config = dict(
    dataset='rendered landscapes of hills, water and sky',
    downsampling_factor=8,
    encoder_patch_size=[2, 2],
    decoder_activation='elu',
    decoder_attention=False,
    decoder_upsampling='nearest_conv',
    beta2=0.999,
    precondition_frequency=50,
    weight_decay=0.4,
)
Rows from block 8 of the encoder, named by matrix and row number. Rows with one number belong to one neuron. Each number is 128 + 32 x the weight over its row's rms, rounded and kept within 0 to 255. All counts start at 0. After the name is the row's rms in percent of the matrix's.
# fc1: MLP up (encoder.blocks.8.mlp.fc1.weight, 1024x256), inputs 172-255
# fc2: MLP down (encoder.blocks.8.mlp.fc2.weight, 256x1024, transposed), outputs 172-255
fc1.23 098 [102 127 185 144  87 159  85 157 112 135 125 113 144  80 137  84 106  89 132 164 120 161 133 163 139  90 122 149 157 117  83 105 140 152 111 113 149 102 177 114  46 162 165  69 117 103 120 119 124 131  94 119 117 135 162  96 133  99 167 201  99 105 116 127 168 115 132 117 129 121 125 180 203 100 125 113  84 120  80 167 118 162  99 161]
fc2.23 096 [121 152  89 147 125 115 126 168 105 127 138 134 110 154 113 100 110 111 128 103 113 106 134  90 100 108  98 104  67 132 193 111 167  84 126 170  91 108 126 141 129 153  88 159 144  71 143 140  84 136 111 140 116 192 135  97 211 104 104 155 136 141 127 113  77 107 122 161 157  59  74 107  95 106  97  95  90 145 117 158 124  87  71 133]
fc1.24 078 [167 175 137 148 122 126 161 148  98 115 111 180 152 118 129  82 128 120 127 180 128 173 150  95 161 179  97 150 147 104 190 111 107 185 151 186 124 124 153  88  99  44 170  76 163  67 140 133 112 112  79 123 152  56 165  71 127 165 159 126 123 113 109  81 113 130 149 138 150 159 145 121  94 141 145 104 152 111 164  46 118  72  85  97]
fc2.24 071 [183 122 165 138 101  82 140  99 141 123 144 174 150 209 183 116 111 103 164 130 118  66  81  74  89 118  59 179 107 166 133 124 183  88 135 101 125 119 211 140 174 155 128 142 173 127 139 117 156 178 105 134  64 111 149  76 206 113 151 161 167 168  98 109 102 176 134  86 155 115 141 142 117 103 122 150 118 156 128 114 147 142 128 110]
fc1.25 098 [155 189 115 140 105 105  90 146 132 120 154 112 152 128 154 101 138 174 110 125 158 192 107 121  72 140 154 123 106 128 113  91 120  86 103 109 162 174 140 135 124 116 147  79 116 109 106 150  87 111 132 120 119 165 101 180 113 138 144 132 117 159 110 161 176 182  70 129 128 153 148  93 134  80 155 198 150 126 154  85 111 113 121 132]
fc2.25 099 [109  96 154  62 124 128 165 124 154 109 152 102 153 137  50 119 122  88  76 152 122 112 157 127 185 169 196 106  96 145  77 151 160 174 199 117 181 112 109 139 136 181 138  63 127 123 117 116 169 134 146  93 135 134 135  99 145 150 102  84 157 120  63 124 134  99 142 113  71  93 117  86 141 176 104 123  98  79 144  98 106  97 138 135]
fc1.26 103 [110 125 139  82 142 125 136 101 111 126 129  94 180 162  71 120  89 154 163 192 148  90 121 202 167  92 150 171 114 118 142 141 128  66 160 142 134 133 111 145 162 132 122 131 154 112 205 149 147 181 122 111 142 130 143 109  94 186 143 158 134  93 130 127  38  88 214 144  82 134 202 168 112 121 142 135 122 182  94 100 140  72 125 130]
fc2.26 102 [147 133  91  53 149  81 153 146 207 180 140 140 136 117 112 104 144 104 147 208 170  99 153 106 117 110 146 105 125 156 134 124  88 171 149 203 139 119  95 108  93 184 122 163  76 152 120 174 146 156 124 141 122 102 193 143 120 121 133 118 112 145  88 160  95  75 163 129 133 127 134 124 126 187 125 130 140  86 144  83  71 152 169 118]
fc1.27 116 [ 62 102  97  74 164 119  70 141 104 121 148 112  91 128 129  77 141 143 165 145 149 215 138  85 143 128 145 125 177  90 107 104 121  90 156 127 108 136 141 119 156 112  67 162 163 142 115 137 141 135 165 163 131 151 169 165 152 117 129 116 121 138 190  51 158  94  90 164 136 151 137  91 178  91 106 197 101 136 159  98 184  74 137 124]
fc2.27 118 [216 153 139 152 135  51 100  88 142 147 172 119 118 141 102 110 133 181 110 146 189 153 119 230 176 145 140 153 124 123 151 119  45 165 126 110 140 143 117 120 132  79 130 105 108 139 155 119 144 180  98 150 176 102 119 187 181 138 165 140  80  38 175 159 114  97 121 168 194 119 177 109 159 132  93 119  84 101  57  95  62  93 134 100]
fc1.28 083 [115  75 141  95 115 113 145  86 148 113 121 102 101 165  60 128 119 103 105 163  85  93 185 122 117 167 108 147 114 157 189 123 158 120 142 145  99 160 126 135 122 142 109 158  92 122 124 183  80 117 144  61 174 114 159  99 125 147  92 127 124 111  58 112 166 173 188 164 218 120 154 165 149 104 147  94 101  54  85 140  84 100  80 120]
fc2.28 080 [107  76 115 197  74 139 148 132 130 105 178 175 129 136 154 131 148 147 149 116 127 182  98 166 157 133 105 134  91 131 171 107 110 117 167 111 104 115 125 213 110 129 124 150 119 151 160 124 201  97 123 116 189 114 137 136 124 148 163 142 178  98 119 155 127 152 170  79 136 134  84  52 181 118 116 152 158 108 153 143 144 134 133 121]
fc1.29 088 [170 148  99 145 119 102  89 129 151  81 127 133  34  94 164 164 173 174 137 176 191 154 114  99 101 170 135 125  95 141  90 122 142 149 131  98 119 141 119 122 135 157 186 118 113 106 105 165 143 145 126 147 160 216 139 189 124 127 110 142 129  95 125  85  85 122 115 178 155 104 148 128 126 162 120 100 123 171 172 154 104 155 239 132]
fc2.29 087 [154 155 130 120 184  49 163 114 149  65 137 107  27 146 135 146 117  79 155 143 164  66 113 131 126  97  94 137 115 113 104 170  99 132 125 125 101 130 116 124 133 101 133 132 101 107  95 119 164  52  65 105 103 142 103 102 114  94 164 124 131 177 147  98 163 100 168 120 128 122 161  83  88 138  82 127 116 173 131  95  94 126 140 176]
fc1.30 122 [109 175 134 105 134 125 105 154 156 121 122 104 174 128  65  95 116 155 115  81 152 133 136 152 133  72 121 174 142 127 155 114 126 116 113 113 133 151 203 119 136 107 144 120 132 107  88 158  86 125 143 155  87 198 122 108 102 131 134 115  49 146 163 173 101 150 107 138 117 103 182 107 171 129  97 188  86 139 150 123 131 105  98 190]
fc2.30 143 [118 129 123  87 134  75 128  65 171 161 214 149  80 161 155 117 164 119 122  85  93 158 165 141 193 161 114 112 151 104 124 147  94 111 149 165 151 107  97 130 152 110 110 122 122 144 107 131 138 166  97 168 116 172 125 108 134 102  77 137 170 158 184 103 164 137 116  80 126 120 177 163 134 154 143 152 119 158  66 110 139  95 139 116]
fc1.31 096 [111 148 140 110 115 128  88 123 136 134 153  94  68 179 173 159 116 130 165 143 110 110  97  91 113 147  77 140 116  33 142 162 119 157 130 140 129 144 136 103  85 156 140 154 153 102 106  71 176 116 129 119 163  85 168  69 155 184 182 161  90 134 120  59 145 129 158 123 129 138 122 167  92 162 153 108 136  63  49 142  83 199 173 147]
fc2.31 093 [151 141 113 127  90 163  77 128 139  75  50 113 134 134 101 118 180  86  90 116 161  74 132 101 101 110 130  80 172 121 115  86 121  80 136 137  68 171 160 143 119  83  90 143 147 151 147 161 100 137 131  84 142 148 185 129 159 169 111 106 204  82 133  67 143  85 123 116 130  98 103 119 135  82 111 122 123 111  84 119 138 134 140 102]
fc1.32 088 [175 157  69 144  93 124 148 167 191 171 112 167 188 169 122 114 118  98 124 136 106 136 156 141 126  94 145 113 130 114 115  64 109 106 155 136 173 152  96 190  45 128 150 127 117 137 115 126  49 106 151  37 154 148 143 133  94  99 141 135 147 128 122 196 148 125 147 144 108 199 146 117 121  95 211 159 154 142 110  84 119 113 128 154]
fc2.32 088 [149 144 158  88  94 145 209 142  81 105 155 175 165 100 156 118 142 151 129 135 127 109 115 162 150 124 163 138 121  59 115 116 131 127 137  74 101 156 161 117 106 149  94 151 125 172  95 134  83 196  83 159  29 183 111 139 133 161 123 147 101 119 105 132 155 147 187 162 138  81 166 108 153 112 117  63 173 134 162 173 145 117 146  71]
fc1.33 080 [128 153 117 105 190 138 134 113 106 133 103 107  89 114  74 117 146 124  89 174 166 146 178 100 131 154 127  73 110 161 151 197 118 143 115 155 117 131 120 145 121 135 138  73  87 123  50 107  67 131 111 193  75 131 176 144 115  51  97 146  99 135 147 105 127 156 120  99 139 141  57 138 112 166 135 114 136 152 140 125 203 188 127  67]
fc2.33 076 [201 167 138  84 120 131 176 101 188 100 141 101 160  96 149 119 112 111 150 110 153 129 120 114 116 164  76  95 169 177 117 158  83 148 169 115 164 164 105 112 165 157 110 139  79 157 163 149 152 139 144 153 119  82 176 142 139 160 125 160 153 126 142 135 102 137 129 186 159 141 132 145 103 135 155 113 148  69 166  83  97 137 136 165]
fc1.34 092 [148 164 112 146 118 156 103  79 150 134 150  97 129  85 139 114 200 114 106 110 133 155 162 151 112 120 132 139 106 167 137 151  85  96  92 131 176 166 170 163 141 157 119 117  91 153  94 117  90  93 154 155  51 110 172 203  78 181  87  97  97 167 162 131 122 136 231  72 191 137 140 148 120 151 162 113 122 172 136 142  97 215 104  93]
fc2.34 088 [ 98 106 181 111 125 133 121 164  90 148 155 127 165 101 135  70 111 116 152 111  87  99 157 142  98 136 145 163 137 127  85 143  91 131  78 138  91 110 163  94 112  88 166  87 134 124  88 111 101 137  85 123 136  97  95 158 110 121 133  29 137 148 137 184 128 144 141 163  82 130 177 127 110 191 136 114 156 112 184 139 104 143 114 153]
fc1.35 086 [144 127 129 119 101  68 139  84 137 146 130 149 198  79 102 123  98 108 141 124 152 113 143 181 147 171 117 106 145 150  76 123  94  63 180 136 140 149 115 132 113 104 118 127 173 132  90  89 118 171 105  80 120 145 131 115 112  93  91 152  98 204  88 161 145 131  43  79  92 129 163 115  54 159 145 175 109 132  90  96 148 124  89 104]
fc2.35 085 [123 129 190 118 164 141 106 142 116 157 120 171 157  97  93 156  86 120  69 120 111 140  83 157 101 126 112 104 125  92 132 121 174  97 152 113  73 125  93 127 110  93 169 178 131 136 156 176 115 157  67 117 135 127 134 145 155 114 120 122 138 160 124 152 169 135 129 149  67 112 114 118 149  91 105 120 100 139  94 178 213 119 147 167]
fc1.36 079 [148 176 137 164  95 130 122 159  89 127 121 161 164 134 181 147  91 133 158 165 143 100 130  99 133 155  93 172 109  99 138 126 141 171 121 169  80 146  96 149 140  34 145 140  67  66 136  95 177 163 166 146 171 116  68 127 144 118  85 191  71 156 125  35  87 137 115 161 154 117  96  73 214 140 139 134  70 151 155 157 105 184 154 122]
fc2.36 075 [127 129 176 101 158 159  95 116 152 130  81 117 119  97 119 179 157 111 125 131 143 153 107 109  93  99 111  60 146  85 181  93 150 142 185 120 147 158 109 169 130 110 135 148 140 115 117 182 152  73 140 187 148 139 160  27 180 145 119  87 169  75 152 179 148 143 169 153 103 142 160 178  92  84 141  87 174 150 173 107 101 152 107 123]
fc1.37 107 [154 122  84 116 143 171 126  98 132  84 100 117  93 171 137  97 142 141 145 137 132 149 108 168 115 152 156  90  97  99 138 100 137 140 142 128 102 128 128 164 117 144  75 141 128 126  77 142 153  98 196  90 130  88  73 113 195 105 164 143 140 152 118 132  87 183  97  70 157 107 128 123 156 194 127 103 155  95 159 117 110 171 130 148]
fc2.37 107 [132 132  84 116 129 146 136  85 157  75  69 124 125 156 103 132 103 130 100  44 108 115 161 114 147 106 137  75 136 139 130 145  91 146  79  73 103 171 200 139 119 111  45 116  92 126 154 138 164 188 151 116 125 144  84  95 110 129 124 151 109 102 138 130 147 114  97 126 108 170 109  69 133  58 116  63 126  80 114  64 131  70 122 142]
fc1.38 071 [130  94 129 100 187 116 135 120 119  83  44 142 136  28 110  58 123 146  89 106 176 140  96 124  83 177 122 160 114  98 141 113 154 152 126 175 131 122 150 125 168 160 150 109 178 160 120 164  78 166 118 114  85 117 116 170 155  93 111 116 102 117 116 207 108 117  86  98 117  94 174 114 152 133 133 213 122 117 155 116 156 156 132 151]
fc2.38 068 [165 126 116 108  47 110 140  97 146  61 125 135  90 121 141 181 143 138 113 166 113  87 175 177 152  96 104 104 147  78  70 139  68 160 116 150 120 110 106  89 142 105 157  68 125 126 175  70 151 167 133 145 112 112  78 150 144 177 135 149 127  98 101 139 143 128  88 154  57 124 119 150 180 181 117 134 163  89 148  93 116 161  89 130]
fc1.39 096 [169 145 169 133 135 127 113 121 135 143 106 144 197 138 147 133 125  99 145 154 111 179  84 131 168 157 149  72 105 148 119 153 145  75  84 147 201 111 147 134  92  94  53 141 111  90 117 147 123 151  88 121 122 130 156 164 132 128 149  86  98 104 104 107 174 138 100 126 200 134 134 110 149 114 129 102 146  78 196 105  67 126 124 162]
fc2.39 088 [167  79 106 149 126 101 135 163 175 133  86 151 119 120  84 116 147 115  87 100 130 150 140 118 114 133 137 153  72 122  93 160 204  82 138  48 119 161 111 124 157 139 142 117  53  62 181 130 110 155 127 197 143 209 151 150 109  97 167 142 149  84 165 167 149  72 120  73 172  59  95 179 136 100  95 140 115 116 150 162 117 127 194 174]
fc1.40 078 [134 148 150 183 207 176 138 109 143  93 123  73 121 120 102 117 133 146 102 173 193 133 137 150  97 131 148 117 135 140 113 104 121 141 132 148 136 150 120  93 126 125 140 109  79 140  74 125  85 118 179 145  56  90 102 158 202  98  91 145  55 166 162 133 188 117 212  17 172 163 153  52 142 131 142 189 155 144  87 127 175 157 120 156]
fc2.40 080 [164  65 115  27 140 123 175 115  69 103 174 139 141 133 131 117 144 131 159 133 100 163 139 150 230 144 150 106 135 103 132  63 157 137 111 132 102 146 138  96 108 108 116  84  97 159 160 106 149 123 181 113 201 125 112 170  86 153 177  59 210  74 132 149 193 114 125 117 145  80 169 164 145 169 121  78 108 168 128  99 138 126 177 157]
fc1.41 078 [ 98 185 134 122  79 170 108 139 167 130 147 141 123 131 102 147  78 120 117 155 182  77 101 165 101  99 135 190 126 158 137 109 162 182 121 138  86 138 112 131  96 160 136 122  86 129 114 130  94 145 142 146  91  88 101  77 134  65 116  97 112 135 133 129 146 131 115 101 178  98 105 105  74  99  67 173  95 160 195 114 103 105 130 135]
fc2.41 073 [ 39 133 165  95 190  88 145 134 129 110 129 116 152 102 105 189 130 105 119 125 143 129 121 126  86  92 135 102  95 130 166 179 103 189 100 129  91 146 113 140 119  63  95 133 169  63 159 100 196  50 192  99 108 130 175  63 133 167 118 145 142 134  91  78 150 108 144 141 106  91 130  99  51 130 121 170  94 161 112 152 131 207  88 138]
fc1.42 077 [151 133 157 108 149 154 120 148 118 108  59  59 100 151  89  63 120 171 102 184 109  95 135  86 132 117 143 123 118  90 161 150 115 111 137 107 173 176 145 156 108 180 175 111 112 176  97 122 107 147 221 127 124 121 129 174 115  99 154 158 125 132 122 120 188 144  54  85 160 116 136  92 139 124 158 132  73 107 192 158 121 109 126 152]
fc2.42 074 [119 119 101 164 110 165  89  77 128 162  75 109 130 126 137  79 141 116  86 113 100 141  97 162 149  97  84  91 152 134  75 166 107  68  69 107  90 160 124 158 111 142 175 120 159 162 134  97 150 142 121 138 186 152 169 144 129 163  77 147 132 139 227 127 133 140 127  56 115 133 146  90  96 163 122 125 191  82 140 114 158 104 144 109]
fc1.43 120 [100 122 137 123 151 174 117 141 140 211 103 100 105 135 139 131 133 140 146  81 110  98 172 155 146 130 137 214  70 107 151  91  99 114 135  82 102 215 123 129 175 129 178 106 129 168  95  83 158 108  97 152 114 126 157 136  85 117 155 163 105 228 135 136  96 160 141 131 136 102 112 149  60 161 189 156 113 111  68 119 179 108 124 163]
fc2.43 126 [136  88 107 107 124 161 141 111 169 177  82 107 132 117 126 110 135 132  65 107 134 116 114  94 158 129 117 113 145 109  83 165 161 145 112 183 100 143 138  72 111  90 119 135  60  72  71 135 158 108 149 123 112 135 162 167  86 144 137 145 144 177 140 111 114  93  99 116 128 164 128 125 172 145 102 140  55 174 124 118 155 162 160 212]
fc1.44 084 [124 104 131 156 110 118 142  75 134 172 130 155 147 106 138  75 164 139 130 168 103 125  83 101  61 185 147 141 182 162 122  81 127  79  32 117 196 144 132 172 154 104 135 105 167 156 157  66 147 129 161 116  85 106 100 104 136 187 101 113 135 109 155  85 184 175 191 106 147 176 155  72 152 101  95  94 138 150 105 136 108 111 138  78]
fc2.44 074 [151 126 101 104 144  77  50  81 128  75 120 149 146  95 166 142 156 170  89 124 111 184 167 154 134 124 104 103 109 159 124 125 144 163 142 139 128 145 169 118 169 165  64 107  93 138 166 129  97 136 108 188 146 156 123 130 137 125 152 134 154 114 146 121 126 148 145 119  75 174 125 125 217 115 111 125 181 107 149 157 193  71 170 129]
fc1.45 100 [144  93 154 163 181 127  73 133 160 142 112 123 113  80 110 122  90 136 138 116 128 113 161 121 126  99 150 117 133 105 125  94 124 107 158 190 124 138 154 146 133  58 131 109 144 112 118 153 140  79 120  78  90 156 100  71 139 108  96 112 116 142 124 138  79 109 148 167 127 144  99 129 174  68  75 159  95 195 146 124 126 105 213 150]
fc2.45 095 [151 165 164  90 158 140 124 100  90 117 138 204 147  97 163 136 149 144 146 115 102 127  99 129 139 147  35 166  88 129  56  80 124  96 108 160 148 127 121 157 125 107 222 159  96  97 113 124  88 130 110 134 124 134  92 202  91  92  91  95 110  57 151  80 149 162 175  96 117 186 175 159 128 142 111  88 130 139 111 107 153  99 128  79]
fc1.46 087 [154 101 159 128 130 115 150 164 173 178  88 162 109  37 116 139 146 136 106 156 126 178 160 139 122 141 164 185 142 139 141 101 148 106 151 163 152 166 107 188 118 173 143 135 118 145 183 165 145 113  85 168 160  80 129 121 136 174  95 140 127  65 146 136 150 171 140 166 126 124  97 164  68 144 142 119 127 113 153 178 156  99  99 112]
fc2.46 087 [163 108 151 141  64 106  86 132 133 136 150 129 211 141  76  83 117  90 167 119 133  86 146 105  85 140 144  85 171 111 134 124 161 112 109 148 118 149  93 136 138 177 106 110 114 142 123 180 146 143 118  78 111 156 172 123 123 136 107  99 134  63  94 106  51 142 184 102 179 190 138 189 118 106 151 118 131  65  99 125 154 154 108 157]
fc1.47 095 [122 120 124 144 163 164 140 134 112 106 160 142  82 123 160 109  91  94 127 148 142 149 115 108 102 162 125 111 104 148 114 120 151 176 184 134  65 113 128  92 138 121  99 135 111  98  93 161 126 129 150  74 210 156  11 149 178 155 195 189 178 103 103 112 145 136 135 134 149 115 103 116 144 115  93 139  90 129 170 120  76 219 135 112]
fc2.47 082 [152 118 118  91 182 127 103  98 136 134  99 108 154 181 119 134 122  75 137 120 108 153  88  75 167  95 115 128 102  95 187 112 101 135 159 177 142  64 116 116 130 120 111 143 140 161 104 159 117 128 131 131 132  86  99  87 150 155 121 137  97 114  67 115 158 126 175 133  99 167 110 111 111 175 136  82 126 151 134 203 159 120 124 130]
fc1.48 085 [136 135 163  78 104  79 138 133 134 162 150 106 131  95 172 162 146 147 108 134 183 144 126 123 169 114 109 105 129  95 152 132 147 102 134 125 132 199 161 121 143 218 159  74 127 157  91 143 174 170 109 226 108  99 152 193 103  88  70 152  96  76 111 131 158 125 122 131 237 140 112 148 144  90  96 120 101 105 156 156 162  83  94 129]
fc2.48 077 [177 157 186 220 149 123 109 164 119 120 145 120 124  73 126 118  60 116 109 107 127  70  89 117  78 122 147 134  73 120 105 116  99 127 120 134 119 100 126 134 124 135  95 118 133 146 197 106 128 148 123 167 112 173 136 130  84 142 167 129 128 122  94  77 132 218 154 144  21 162 123 103  27 167 115 177  77 110 114  52 146  86  87  50]
fc1.49 094 [174 121 108 110 138 115 107  95 148 129 131 173 169 196 120 125 149 159 123 151 109 148 166 102 109 185 180 126 141 101  93  93 141 117 101 135 107 135 122 145 107 107  93  73  84  87 108 148 102 119 198 122 148 153 114 143 158 200 185  76 147 119  82 110 148 183 141 125 110 139  85  82 170 156 162 123  87 124 154 118 148 152  63 188]
fc2.49 098 [133 117 175 118 128 114 160 158 128  97 179 131 115 120  99  97 140 173 188 157 112 115 161 154 147  45 113 143 138 100  71 194 135 150 122 143 130 166 188 130 137 136 189 100  74 176 140  77 113 124 158 168 132 216 135 107 113  57 127 149 155 186 130 150 138 159 195 135 114  85  97  98  77 222 141 148 154  97 164 113  94  98 129 156]
fc1.50 088 [132  97 176 109 195 108  78  97 137 106 113 100 130 124 177  68  97 113 138 156 119 157 130  99 150 117 159 154 110 125 164 140 141 159 133 134 125 158 149 133 114 115 104 139 114 137 118 124 155 143 137  99 112 112  96 159  87 168 114  97 160 164 112 137 179  96 113 168 165 156 114  87 191  83 110 128 180 111 180 140 108 103 192 113]
fc2.50 083 [134 136 114  89 136 144 130 156 129 132 118 121 133 122 136  87 142 123 157 137 115 116 106 152 146 120 127 108  99 104 152 151 129  68 119  96 129 181 136 111 156 111 167 161 180  83  63 110 168 146 108 132  92 117 113 240 160 168 111 101 107 196 123 112  89 190 116 131 126  76 133 141  90 120 163 143 163  99  88 105  78  89 149  33]
fc1.51 089 [130 120 115 170 193  77 105  61 170 149 169 159 147 169  95 133  96 112  98 158  66 146 124 157 122 123 164 134 207 140  75 128 137 133 135 131 154 165 126 102 173 124 157 170 131 108 131  93 143 192 140  63 112 146 153 153  79 153  77 108 143 176 125 143 201 157 167 117 151 193  44 130  92 140 146 106  84 100 149  84 137  71  52 183]
fc2.51 088 [129 158  74 124 138  80 169  91 141 128 132 159 211 121 153 152 131 141 150 111  94 156 130  71 183 173 134 131 137 111 206  68 121 118 138 125 125 188 134 127 111 120 156 142 136 145 158 148 116 160 161 108  99 164 126 220 170  85 153 149 112 209 114 117 111 147 173 138 175 109 145 121 174 138  96 132 100 139  60 134  63 139 115 185]
fc1.52 084 [175 119 144 136 144  95 133 104 202 135 156  90  89 125  92 139  78 140 145 184 174 179  59 130 109 161 176 120 124  92 124  43 121 157 196  98 132  96 140 198  97  79 175 153 143 112 161 132 163 135 125 121 112 139 118 116 190 143 130 173 120 144 141 176 181 115  86 241 125 126  97 146 163  93 108 145 101 185 135 102 116 152  54 126]
fc2.52 080 [100 160 147 104 180 101 201 134 127 120  98 182 162 105  76 147  94 157 133 107 113 101 131 111 158 160 170 190  79 130 121 154 105 152 124 181 116 140  96 135  85  88 131 130 100 152 120 120  83 143  87  73 106 121 172  83 130  88  89 121 119 135  99  95 120 158 135 148 114 125 147  18  66 118 133 161  53  80 122 128 103  75 101  81]
fc1.53 109 [165  91 177 112 133 114 139 123 115 139 144 148 115 118 120  99 121 133 144 159 105 110 114 171  98 163 159 185 147  84 149 157 130 110  92 151 150 105 113 135 118 130 157  97 135 110 134 106 110 143 165 108 108 145  98 106 152 144  94  87 118 103 141 164 129 122 141 118 112 112 151 122 111 184 103 138 117 101 127 170 143 142  82  80]
fc2.53 135 [131 154  92  97  93 115 160 128 133 110 140 160 154 124 146 165 117  90 110 185 129 131 127  82 140  93 172 160 122  90 144 149 127 108 119 132 174 103  88  98 106 108 172 117 117 133 152 110 100 159 102 156 185 163 185 103 133 107 115 131 172 106 131 185 152 100 100 131 124 112 131 141 124 154  69 173 150  57 103 139 122  74 125 159]
fc1.54 091 [120 115 120 130 166 124 108  88 136 199 150 102 115 107  92  83 113  81 152  95 140  97  98 189 115  95 114 155  91  98 141 164 107 151 138 129  69 172 127 172 176 144 130 136 138 145 182  91 169 169  66 210 146  83 146 150 117 108 216 194 147 112 154 135 103 111 162 132 125 147 155 101 170 141 163 164 108  70 125  87 169 126   1 150]
fc2.54 087 [114 104 119 126 185  87 127 182 153 172 142 170  97 112 131 112 139 148 125 156 175 104 123  81 132  82 109 108 122 124 140 119 120  69  98 174 144 136 144 154 109 150  71  67 134 110 121 154 117 106  87 146 122 148 183 223 132  88 122 143  68 111 158 181 132  85 123 118 106 138 129 135 158  91 156  91  93  85 136  80  78 123 107 131]
fc1.55 099 [ 90  84 124  88 141 145  70 102 159 116 144 118  88 171 149  66 114 139 189  99 101 121 147 111 127 109 151 194  95 147 133 163 116 132  63 100 136 132 115 102  86  67 133 174 137  92 154 110 113 191  98 172 130 128 125 154 165 133  85 126 106 145 137  97  98 129 153 165 116 117  92 123 161 111 141 137  93 155 105 105 161 102  99 148]
fc2.55 112 [119  74 192  99  94 178 103 137  97 177 114 120  80 139 126  86 106 150 169 112 169 112  74 140 101 123 183 144  90 147  97 104 123 132 150  97 167  99 135 117 113 145 136 152 115 110 134 116 133  90  67 139 139 129 137 145 153 102 105 112 161 118 134 140 179 166 110  99 141 127 142 101 114 136 150 123 111 133  73  84  53 111  79  97]
fc1.56 094 [126 177 164 109  71 146 177  90 139 132 176 123 114 180 113 136  77 166  84 176 104  60  84 118 161 161 138 120 132 122 115 128  62 150 157 125 145 172 152 136 133  67  84 137  82 117 156  76 145 183 104 127 169 105 140 137  81  98 117 125 118 115 115 122 104 149 110 173 142 123 140 124 119 134 135 128 112 149 108 114 134 110 103 202]
fc2.56 115 [ 77 114 127  87 119 111 139 149 136 149 204 150 182 100 168 106 154 160  96 174 129 125 129 150  70 113 133 150 157 122  85 124 136 123 126 128 106 128  78  91 103 134 108 133 163 162 112 139 100 154 156  95 152 236 137  77 100 105 113 124 100 161  96 121 143 132 160 144 196 103  93  95 134 116 165 120  87 119  60 121 126  98 146  46]
fc1.57 084 [104 149 152 169 152 148 100 152 102 148 137 176  96 104  96 162 106  71  98 103 123  81 130  74 182 137 164 162 179 132 134 141  81 194 127  71  72 148 129 129 177 155 111 150  69  94 117 118 107 164  82 183 122 133 160  89 121 121  81 102 173 158 116  40 147 138 137 153 174 189 103  89  71  78 104 158  69  98 127 130 162 156 171 165]
fc2.57 081 [128 133 159 123 133 118 202  83 133 121 113 151 116  98 185 115 156 125  67 108 146 136  85 135 161 103  94 114 113 168 137 145 177  89 139 116 160 134 131 134 115 107 166  44  99  83 153 133 133 112 115 158  86 138 193  76 178 163 117 116 102 237 195 118 155 115 131 161  99 128 181  89 147 121 174 102 126 151 170 116 152 173 109 155]
fc1.58 083 [160 127 141 117  38 117 173 116 176 121 186 157  82  80  58  82 101 154 130 114  78  97  80 158 140 123 141 120 134 158 128 115 199 120 176  85  95 158 127 171  31 153 157 120 162 120  77 160  87 128 123 167 182 155 145 161 125 118 142 132 143  97 100 142 116 111 144 193 156  57 121 120 104 102 125 143 162 188 114 165 144  77 108 111]
fc2.58 079 [106 100 123 114 137 106  52 121  80 116 198  72  74 152 149 119  96 116 178  66  81  85 173 171 192 161 106 168 119  69 108  95 132 149 172 138 173 146 165 130 145 114 105 202 156 127 123 133 124 108 127 136 125 157 177  76 118 136 142 151  97 112  94 108 116 179 139 147 145 218 141 139 172 144 101 169  81 122 176 132 143  90 122 119]
fc1.59 092 [ 82  95 154 102 146  53 106  83 111 126 147 159 104  83 142 125 159 158  91 149 139  93 165  81 141 129 116 125 113 142 125 133 124 144  81  65  82 177 135 102 121 121 170 169 186 116 103  86 137 166 134 119 146 123 134 154 116 158  91 124  86 151 142  96  98 139 153 209 122 161 115 114 138 162 142 169 162  87 158 226 136 130 123 107]
fc2.59 097 [128 183 115 121 156 146 101 132 151 108  29 113 100 149 138 138 127 134 129  90 159 155 115 132 135 139  76 141  88 133 118 101 107 159 173 168 110 110 131 144 138 131  66 155 176 155  45 158 121 135 111  95  67  62 193 174 156 164 116 179 138 127  76 140 151  99  99  89 128 149 121 124 145  85 103  80 101 116 128 134 136  90  99 151]
fc1.60 126 [123 113  84  68 145 114 122  90 149 197 137  88 200 161 110  72 137  89 110 118 144 147 123 120 140 125 139 142 125 193  97 164 145 129 149  93 141 140 120 107 178 129  87 126 105 153 144 170  96  89  98 172 183 125 136 180 126  76  80  62 130 134 124 135 101 126 176 107  88  73 117 127 100  72  62 168 116  84 110 115 104 118 151 133]
fc2.60 134 [108 143 156 140 158 120 109 143 140 138 138 178 154 106 106 128 105 103 131 163 156 146 149  95 157  93 149  57  89 107 175 155 124 150 133 232 104 149 125  63 108 131 163 162 170 145 105 118 138 135 182 181 178 130 152 135  97 160 128 134  71 104 116 150 154 101 155 187 128 129 155 127  89 150 120 119 101 161 143  64  71 129 134 135]
fc1.61 195 [123 123 116 124 106 155 122 120 119 107 103 165  95 148 108  65 114 112 106  89 113 138 151  75 154 113 155 126 137 182 125 117 105 135 120  50 129 186 114 181 124 143  64 111 164 144 125 122 143  90 109 220 149 161 128 119 139 118 148  60 129 126 121 108 143 123 208  87 148 148 123 122  82 134 104 105 110 117 105 119 226 171  65 170]
fc2.61 185 [140 135 127 138 163 165 163  68 181 121  54 117  80 131  98 158 162 107 180 135 140 117 117 130 147 148  86 148 101 126 136 119 102 102 106 109 143 103 204 128 146 113 125 141 128 116 164 136 113 132 145 133 129  27 142 145 191  70 161 170 129  85 146 101 186 109  74 140  76  37  94 122 112  89 122 111 144  80 169  71  70 110 111 132]
fc1.62 092 [112 135 186 114 102 140 115 132 104 166 171 178 177  65 186 122 192 170 107 182 168 162 141  94 153 133 164 125 122  85 121 133  97 118 112 110 168 150 159 108 138 150 124 106  96  27 153 103 111 142  81 117  76 149 141 100 123  83 123 130 103 131 143 168 178 123 133 119 118 154 121 129 145  86 154 138 113 117 151 162 113 125  95 128]
fc2.62 087 [114 125 110 123 187 183 112 103 169 143 139  98  72 128 128 156 109 105  88 121 101 130 126 120 126 183  94 132 112  95  73 165 146  98 119  56 120  71 121 141 125  72 152 112 152 118  94 162 125  80 131 103 132 140 146 109 113  94 149 121 160 140 178 106 117 135 116 126 154 151  90  71 140 155 134 149 154 137 229 133 118 120 126 215]